A small class-conditioned image flow-matching model, trained from scratch.
Training: soap at rate 0.0028, 6000 steps, batches of 128.
Data: trained on single toy objects rendered from many sides on busy backdrops, 203450 training examples, 3.8 epochs.
Rows from block 7 of a small class-conditioned image flow-matching model, named by matrix and row number. Rows with one number belong to one channel. Each number is 128 + 32 x the weight over its row's rms, rounded and kept within 0 to 255. All counts start at 0.
After each channel's rows are labels from the 100 images, of 14976 (inputs lightly noised), where the channel reaches its highest value: "colour at peak" is the nearest of a few named colours to the mean colour under the peak. Only what is clearly more common there than usual is listed. The data: single toy objects rendered from many sides on busy backdrops.
# convs0: first 3x3 conv (model.mid.0.convs.0.weight, 128x128x3x3, standardized in use, each kernel summed), inputs 0-63
# convs1: second 3x3 conv (model.mid.0.convs.1.weight, 128x128x3x3, standardized in use, transposed, each kernel summed), outputs 0-63

convs0.33 [105 140 146 114 134 117 156 176 190  97 127 100 107  75 115 161 144 102 126 109 155 139 128 159 118 183 162 162 168  96 108 148  58 120 139 104 103 176 107 151 102 126 132  81 114 137  94 148 114 176 169 136 144 134  99 129 118 149  70 157  83 150 146  83]
convs1.33 [113 121 110 110  97  94  83  92  47 166 123 115 140 162 144  83 121 118 110 113 163 142 125 101 118  64  73 118 193  92 170 102  91 142 151 112 161  73 117 129 140  81 121 160 139 113 124 107 148 117 117 136 135 145 119 134 129 100 116 139 153  67 113 157]
colour at peak: black

convs0.6 [136 166 126  73 152 147 108 135 128  88 192  96 125 134 103  83  91 149 189 182 102 140 122 102 139  61 171  80 166 101 168 139 220 106 149  87 142 140 156  55 129 143 156 200 119 139 136 114 199  84 141 110  91 141  74 117 171 137 192 134 121  81 117 100]
convs1.6 [160  50 155 199 123 146 107 147 102 171 139 112  85 129  91 157 115 122  73 148 124 108 150 132 121  98  93 106 120 202 182 137 161 147 146 133 159 139 144 180 135  94 162 162 144  66 143 143 132 127 122  93 135  79 126 108 101  82 138 128 180 103 186 102]
colour at peak: black

convs0.74 [195 116  94  69 136  89 146  74  98 167  98 166 211 119 105 144  85 105 143 193  81 120 142 118 157 178  93 124 127 100 181 155 140 120 128 112 141 107  86 166  86 165 119 164  95 129  90  94  93 127 103 158 118 148 142 192 139 118 101 188  84 101 102 103]
convs1.74 [ 71 100  75 194 175  76 110  58 123 152 173 162  44 103 129 144 199 190 133 126 116 121  67 108 151 145 136 107 121 142 109 101 138 155  98 150 111 139 136  76 130  86 113 135 159 102 134 146 175 155 134  87 146 149 196 123 126 129 106  82  92 128 178 168]
colour at peak: black

convs0.75 [114 103 178 111 127 126 119 105  75  95 158 148  95 147 155 138 123 160 162 134 134  90 151 120 123  41 134  77 104 101 124  94 133 126 106  89 127 113 133 144 171 159 112 120 103 123 177 110 154  51 120 148 100 163 133  90 150 117  80 142 125  60 201 135]
convs1.75 [127 189 152 187 166 167 124 141 188 129 131  30 120 198 142 112  81 108  79 139  83 138  75 128 132 179 158 131 163 114  80 156 118 175 121  86 184 136 112  87  66 113 154 142 136 165 148 124  63 106 122 110 124 120 158 119 104 108 159 123 145 181 112 121]
colour at peak: pink

convs0.65 [124 119 126 124 130  88 115 130 156  84 122 138 126 142 111 105 117  84 161 186 111 125 163 159  85 123 121 137 158 155 140 159 147 163 182 166  72 115 172 175  82  58 160 143  95 108 121 168 148 116 148 186 151  71 157  91 135 157 131  70 144 131  80 124]
convs1.65 [163 140  97 126 153 144 139 153 167 113 143 153  75 147 144 206 131 100 144  83 117 112 193 127 165 137 181 162 199 132 150  88 146  95  84 148 138 133 176  88 186 150 162 123 124  42 116  89  92 145 115 118 162 169  69 119 164  56  89 121 153 101  65 117]
colour at peak: black

convs0.42 [144 105 125  84 137 173 160 179  96 117 156 141 106 102 158  98 119 100 122 131 135  83 103 136 110  77 137 205 116 158 114 113 192  89 157 107  97 170 153 161 136 142 146 100 127 129 116 138 139 184 119  83 100 166 131  58 152 125 150 128  94  84  84  62]
convs1.42 [136 144 158 136 131 113 150  82  87  88 108 140 126 106 151  57 118 139 115 132 122 146 152 146 120 157 101 125 209 178 155 160  82 141 120 117 118 119 115 126  68 164 146 116 146 118  86 119 117 101 129 140 132 187 141 181 161 164  78  89 105 169 151 156]
colour at peak: blue

convs0.34 [161  77 129 142 162  91 129 175 163 126 100  93 140 168 102  99 118  77 100 117  78 141  72 152 136 199  85 172 115 111 115 123 157  94 112 128  98 102  75 124 130  82 128 156 191  67  79  94 116 146 169 135 131 138  73 152  88 126 125 124  81 193 137  64]
convs1.34 [111 218 136  68  90 152 129  79  40 149 127 169 107 161  95 167 138 129 134 135 164 111 117  86 107  92  83  92 121 170 158  87 153 153 157 184 106 130 148 114 102 150  86 135  95 118 106 142 147 135  98 171 160 115 131 147 195 116  80 122 148  69 166 158]
colour at peak: black

convs0.67 [122 121 218 128 141 218 129 133 135 145 112 164 130 143 144 200 120 113 107  79 128 135 110 131 104 151  67 106  80 134 118 101 156 104 120 165 102  79  91  97 140 137 120 105 123  81 102 119  95 196 136 103 172 130 108 138  91 182  79 114  85 113 120 108]
convs1.67 [127 141  66 103 121  82  86  72 144 113 154 111 140 132 139 103 138  79 100 133 112 112  98 107 166 151 157 129 143 125 127 145 118 172 133 102 120 137 145 135 121 217  98 187 153 158 117 157 115 117 113 119  99 179 171 102 142 116 133 126 169 140 181 154]
colour at peak: black

convs0.46 [184  64 154 175  99 128 176 139 127 121 148 122 175  91 116 154  98 151 154 127 129 135 187  99 141 116 116 131 101 153 106 192 144 104 219 118  53 122  92 160  85  88 164 115 171 139 185 169 136 108 151  68 138 139 119 171 122 167 120 133  81 127 109 105]
convs1.46 [125 120 103 104 142 155 127 159 100 131 133 143 202 132 166 171 113 133 151 127 116 152 136 122 176 167 120 148 151  98 120 109 117 112 129 123 184 112  97 147 172 126 164 139  38 140 125 107 143 105 128 191 161 134 122 176 104 109 180 102  98  62 157 123]
colour at peak: red; white

convs0.127 [125 152 168 173 103 110 149 125  84 132 111  70 146 107 145  97 128 101 156 144 167 150 122 122 153  84  93 146 132 144  80 125 130 113 121 172  42 156 145 148  81 125 120 160  90 122 144 161 134 112 171 111 115 111 202  94 149 147 133 148 127  95 113 230]
convs1.127 [198 163  73  79 139 126  71 136 184 121 143 165 123 124  90 172 126 152 100 152  73 171 190 124 149 133 128 136 115 107 179 141  93 136 135 105 185 144  75 134 192 112  96 111  67 131 107 122 147  92 119 211 112  91 109 125 161  99 119  79 138 152 105 144]
colour at peak: pink; white

convs0.51 [ 68 117  99 103 150 111 165 131 161 148  52 125 142 156 149 113  52 126 100 164 155 107 147 117  96 143 116 139  90  91 166 119 171 101 107 184 178 106 109 104 119 158 113 180 171 147 121 146  75 151 155 114  78 184 146 104 110 126 170 128 123 143  51 108]
convs1.51 [179  89 164 168  92  94 167 117 122  79 113  78 144  95 159 121 180 127 132  90 159 121 116 108 168 112 117 171 134 109  87 128  87 148  81 109  91 130 173 146 182  60 113 131 105 193 154  82 149  79 130  97 120  63  82 105 120 133 127 112 118 161 153 151]
colour at peak: pink; white

convs0.103 [169  78 132 167 120 105 142 113 145 142 134  91  31 109 189 114 153  92 138 123 158 136 110 108 137  67 164 191 118 180 170  94  65 159 140  88 114 118 124 100 188  60 102 108 134  91 118 106  86 139 129 146  80 129 182 126 173  91 126 176  98 157 110 166]
convs1.103 [146 168  88  66 108 160 120  98 125 117 133 181 161 121 128 159 146 125  88 111 112 151 143 123 114 157 113 170 112 144 113 112 102 163 146 102 127 135  91 143  72 183 151 101 148 154 117 150 196 106 158 159 217 143 122 177 126 123 102 121 142 124 179  85]
colour at peak: blue

convs0.83 [120  92 126 130 157 100 152 148  85 121  74 158 152 101 115  87 112 116 129 111 109 142 115  86  98 255 124 148  89  76 100 140 126  69 133 147 148 141  98 142 122 163 115 143 182 154 106 173 127 214 102 107 151 153 106 119 143 152 150 119 143 146 143 118]
convs1.83 [ 95 177 159 117 122 147  81 105 114 118 162 135 142 157 120 116  85 130 156 122 151 115 144 128 106  68 121 107 104 103 136 108  85 126 137 127  54 112 229  64  75 152  66 109 121 114 161 194  85 103 143  97 132 137 145 137 146  99 120 127  56 117 153 119]
colour at peak: green

convs0.82 [ 93 123 122 118 114 125 171 101 118 124 111 125  94 132  97 137  75 104 120  65 159 163  97 155 174  71 120 105 113  83 163 150 174  69  79 160 156 153 133 153  92 159 160 193 113 172 157  77  94 141 122 151 124 161 146 160  87 159 164 109 185 151 144 128]
convs1.82 [118 140 163 153 140 174  80  91 105 159 100 127 144 123 167 180 189 148 126 117 121 109 180 139 148  98  76 124 172 107 106 106 110 145 112 162 152 151 130 160 119  59 117  88 134 100  92 131 115 115 138 108 143 149  40 101  87  60 174  96 125 158  86 125]
colour at peak: black

convs0.92 [158 118 105  94 179 144 116  95  98 125 117 154  99 148 165 118 153 136 110  82 128 122 130 104 116 214 106 132 126 172  98 122 227 117 159 129 128  92 132 176 146 149  59 116 129 137 106 114 149 238 118 121 175 114 132 140 125 169 144 106 147 159 129 134]
convs1.92 [127 113 140 123 119 100 119 132  97 129 112 131  91 139  92 133  96 127 177 167  94 161 196 158 123 166 176 129 125  81 178 129 122 138  85 122  96 115 148 104  49 189 113  86 126 110  96 166 106  93 133 137 106 146 152 173 202 138 147 111  80  83 110 172]
colour at peak: green

convs0.47 [ 94  83 111 123 139 155 104 119 118 169 166  71 114 142  99 134 181  86 187 115 159 134 195 119 102 188 131 166 204  75 126 169  62 180 112 124  95 102 101 148 117 146  85 109 163 182 123 166 136 177 148 106 116 123  92 132 100 137  72 126 123 116  97 163]
convs1.47 [ 99 155 126 111 127 167 144 144 134 141 144 195 123  96 129 102 139 169 101 122 134  94 121 110 139 101  98 111  60 150 113 104 136  97 148 136 107 192  99 135 217 100  85 161  58  37 149 153 116 118 119 129 158  91  89 167 144 139 141 104 118 161 156 109]
colour at peak: green

convs0.20 [139 163 114  93 112 158 179  97 114 137  61 134 252 127 118 139 144 117 107 133 119 139 123  92 178 182 101 147  66 142 115  96 169 171 167 163 169 100 111 125  65 173 128  89  75 131 132 146 167 130 255 121 116 143 127 168 141 170 139 114  98 120  87 119]
convs1.20 [ 94 111  79 129 154  81  84  87 112 116  82 184  89 108 181  59 134 171 119 156  95 142  86 111 129 158 146 130 118  99 118 131 124 106 182 114  68 107 144  87 116 147  88 128 149 133  71 127 121 151 103  80 137 186 149 194 153 107  84  95 140 122 130 139]
colour at peak: red

convs0.81 [118 125  94 234 183  39 111  89  62 123 135 131 147  82 134 165 166  89 113  98 152 172 150 119 130 156  84 103  75 136 133  93 128  92 152 148 146 155 104 148 106 130 108 100 135 125 146  68 138 148 153 142 159 197 125  93 101 155 104 119 135 129 122 172]
convs1.81 [119 179 108  67 138 183 167 108 118 152 124  83 111 117 127 157  75 107 164 140 135 145 107 107 147 129 164 151  81  64 133 178 131 120 109 133  79 146 115  89 116 165  97  74  61 123 127 114 130 130 110 145 146  67 172 171 190 103 134 116 180 130 115 143]
colour at peak: green

convs0.45 [183 124 172 169 126 124 158 121 143 118 197 145 121 111 126 150  77 146 125 129 148 104 134 164  97  96 125 115 116 169 134  82 136 114 119 138 128 137 142 136  98 148 162 111  62 128 135 174 165 240 138 149 158 152 158 136 151 133 164 120  98 110  18  63]
convs1.45 [126 107 132  82 130 147 106 143 120 112 202 123 124 120 134 148 138 102 137  89 141 118  97 132 190  30 179 109 160  97 127 147 115 140 141 131 127 149  93 120 119  93 105 173 120 150 148 124 158 117 137 160 117 154  86 161  81 157 146 253  72 148 151 127]
colour at peak: white

convs0.5 [126 108  90 106 135 102 113  99 145 108 153  91 126  87 122 192 155  93  73 104 138 167 170 198 139 118 115 165 211  96 169 136 116 135  92 121 154  61  76 155 111  94 103 135 143 145 104 110  91 152  81  70 168  54 132 169 101  62 116  64 154  46 166 115]
convs1.5 [141 148 130 136 116 130 123 141  87 122 117 121 117 150  91  69 138 161 193 144 143 117 133 143 164 118 121 134 125 116 101 149 140 113 146 166  92 189 120 133 151 152  85 154 202 102 117 152 185 100 103 164 108 185 119 189 139 148 159 124 126 203 122 121]
colour at peak: white

convs0.94 [125 164  99 116 135 183 193 126 100 163 155  83  91 160 168 129  88 149 173 138 183 120 114  92 143  64 114 110  79  59 120 161 107  99 127 113 125 139 130  22 119 147 105 136  77 138 142  94 114 127  72 115 143 140 213 132 135 110  96 162 146 173 124 138]
convs1.94 [152  61 129 161  90 163 120 159  91 124  86 163 144 132 119 141 165 136 100  89 111 136 125 118 125 130  83 161 159 141 178 113 119 132 147 155 128 155  82 208 151 124 174 116 143 122 138  94 118 125 143 172 120 140  87 211 123 162 128 165 124  89 101 104]
colour at peak: brown

convs0.115 [103 125  81 121 146 153 119 132  70 177 118 154  94 101 149 103 125 132 128  98 102 109 157  76 134 148  88  84  81  75  69 154 128 139 139 104  68 132 142  56 127  82  95  54 190 152 106 119 127  93 135 151 149 162 110 129  96 180 156 165 158 154 151 139]
convs1.115 [147 153 120 112 103 101 130 128  97 125 119  80 115 140 165 153 146 142 132 194 115 168 150 139 132 109 166 141 162 149 172 149 145 150 101 157 175 145  84 190 100 105 143 149 141  95 136 118 102 144 100 129 120 143 162 130 206  66  66 107 136 100  99 112]
colour at peak: black

convs0.8 [103 124 160 158 139 141 123  98 110  73 153 131 127  42 151  38 159 137 128 112 128 141 182  97 195  60 118  23 106 177 139 173 131  81  93 114 100  93 168 125 114 150 158 118 118 195 130 141 116 113 153 144 106  55  77 114 177  91 143 158  95  85  94 149]
convs1.8 [147 103 131 143 134  82 163 121 127 134 120 163 140 171 146 118 137 149 132 143 122 115 108 161 130 186 141 165 145  58 147 144 108 133 127 125 175 137 127 141 162  86 128 160 133 102 107 135 144 169 101  78  98 167 218 153 117 143 140  68 118 165 131  61]
colour at peak: pink

convs0.35 [ 91 143 115 159  89 115 138 136 115 124 116 109  75 152 141  91 209 100 111 107 125 129 114 145 149 143 127 123 126  96  72  90  96 127 141 158 175 177 142  69 150 197  78 139 229 128 150  78  94  98 141 134 139 142 149 108 117 118 100 183 124 102 155 153]
convs1.35 [113 161 111 113 137 141 100 120 123 116 119 149 138 107  74 174  57 131 123  99 112 126  95 107 103  91 101 175 120 107 149 140 126 100 179 131 112 110 137 126 114 115 132  83  25  95  96 168 146 109  98 124 133 125 102 155 118 161 102 116  86 159 100 112]
colour at peak: pink

convs0.110 [107 137 107 107 152 143 163 160 147 118  96 153  83 110 139 110 121 139 143  88 101 178 162  93  86 110 101 184 134 129 128 126 161 119 168 178 113 179 155 122  95 106 161 181 170 143 113 135 136 182 151 117  97 126  85 109 173 133 141  99  86 130  98 146]
convs1.110 [117 145 100  74 125 147 117 166 145 121 102  79 115  90 127 121  88 124 144 101 146 115  90 119 108  75 150 138 168 184 108 135  82 119 159 122  77 124 142  93  98 118 144 127 148 156 117 109 119 108 112 141 139 108 119 192  86 205  88  97  83 137 155 127]
colour at peak: blue

convs0.107 [121  73  61 141 144 121 139 115  92 154 172 129  95 161 101 147  80 147 109 101 180 140 116 103 104  86 110 149 102  98  89 123 151 147 146 153 121 101 134 135 105  98 149 200  93 199 157 127 175 173  75  95 165 118 141 159 147 105 167 146 191 156 103 112]
convs1.107 [135 108  85 151  91 103 112 133 128 165 121 119 138  91 163 126 182 117 103 129 104 116 145 122 109  93  67 101 109 146 187 155 220 119 149 149 107 126 110 159 155 107 148 137 116  70 108 100  78  93 128 188 123  96 114 128 134 147 134 159 158 140 105 129]
colour at peak: black

convs0.124 [100 108 148 166 132 195 141 164 132 159  98 152 187 181 112 224  47 116 159 118 108 131 131  51 148 150 129 168 127 126  88  94  87 130 133 183 155 138 108 122 108 108 143 110  99 163 150 117 152 106 124 155  92 151 124  99  79 136 134 117 146 134 164 108]
convs1.124 [145 104  79 130 182 118  75 164 195 130 100 148 126 165  76 100 120 104 129 140 127 134  94 133 177  73 130 102  97 140 103 116 171 135 119  69 106 123 143 118 100 161  99 139 119 135 178 147 111 146 142  97 128 130 184 139 125 160 120 150 111 132 157  50]
colour at peak: pink

convs0.117 [ 98  94 171  81 127 142 123 147 146 123 164 125 127 148 106 136 105 143  35 144 152 182 141  61 139 116 128 171 146  77  94 101 112 106  88 121 156 166 140 138  88 146 176 147 171 148 159 123 116 101 132 134 161 169  81 151 133 203 159  87  94 130  76 146]
convs1.117 [133 128 117 121  99 123 127 130 138 125  82 148 223 175 129 141 112 106 139 155 100 147  60 122 161 112 139  84 153 129 149 135 122 113 196 132 142 147 136 169 169 143 129 139   6  99 136 164 165  92 114  83 142 108 149  92  99 135 138 120 180 168 176  77]
colour at peak: white

convs0.22 [126  51 124 113 149 108  90 135 115 120 181  67 120 145 165  99 133  95 115  52 137 126 140 128 168 132 111 128 152 176  56 162 128 144  99 140 152  77 170  78 115 115 106 144  83 157 144 120 136 187 128 145 124 122  92 145 182  46 112 144 113 117 138 143]
convs1.22 [157  60 107 140  89 116 112 149 189 154 134 110 152 150 135 117 191  91 136 118 103  95 135 132 102  53 123  73 161 149 213 117 132 133  89 108 151 159 135 122 177 149 175 129 143 152 149 119  99 130 128 187 122  84  78 140 102 158 167 152 120 128  78  96]
colour at peak: grey

convs0.77 [169  82 181 127 160 118 136 148  79 165 111 169 124 166  76 118 117 135 178 155 156 106 159 199 120  98 127 134 171 156 101  94 104 105 145 154 132 159 138 124  52  90 208 158  49 101 140 122  82 152 147 147 172 135 166 132 113 101 126 136 169 125 127  99]
convs1.77 [171 119 106 129 156 187 141 146 154 141 128 140 127 133 148 112 152 130  36 127 149 176 120 111  99 124 114  86 138 108 160 124 189 165 123  71 155  97 125 142 149 149 175 125  97 152 138 124  83  84 142 143 135  59 120 124  97 115 173 120 156  84 145 103]
colour at peak: black

convs0.98 [ 91 146  98 104 132 113 122 124 149 183 108 131 221  79 142 120  85 104 101 200  93 158 118 130 108 160 131  99  93 117 160 130 154 252 145 135 105  86 116 102 123 138 134 125 142 139 106 146 131  77 221 131 114 104 136 114 133 130 121 104 124  71  47  90]
convs1.98 [159 129  87 124 153  93 152  75 123 124 135 163 126 128 149 157 131 105 196 146 107 135 141 123 102 214 170 118 143 185 113 101 107 110 139 122 135 152 125  99 150 165 142 168 114  67  88 138 139 144 125  50 120 154 134 111 115 124 109  96  71 117 171 137]
colour at peak: red

convs0.91 [ 93 136 110 108 169  94 176 115 104 168 133 116  68 105 103 169  70 102 168 112 102  94 122  62 140 127 129 145  94 112 106 122 125 137 138 104  92 122 137  93 171 123 153  93 116 160 128 136 132  77 132 152 143 203 114 155 148 154 161 137 147 122 199 188]
convs1.91 [120 113 134 106 115 145 146 125 114 105 132 144  74  82  89 121 138 101  90 126 159 132 150 130 137 131 135 135 166  95 159 207 149 109  97 212 132 123 120 143  89 199 109 125 200  71 121 103 134 162  75 159 139  83 189 129 190 103  77 128 175 126 101 148]
colour at peak: brown

convs0.85 [152  77 122  78 113 114 159 125 125  55 106 135 210 134 112 226 111 159 141  98 105 144 129  93 127 128 159 124 101 119 129 130 116 149 102 111 195 114 109 125  83 123 143 151 117 129 122 119 142 163 240 113 119 139 131 158 143 147 169  99 133 102  96 138]
convs1.85 [165 137 122 157 173 140 119 107 130 118  81 168 148  72 162 111 163 154 129 133  83 178  90 115 123 158 157 130 158 172  76  86 129 120 172 101 102  88 130 138 103 166 150  76  68 186  84  94 152 134 128 165 146 187 152 152 100  83 137 127 137  98 161 116]
colour at peak: red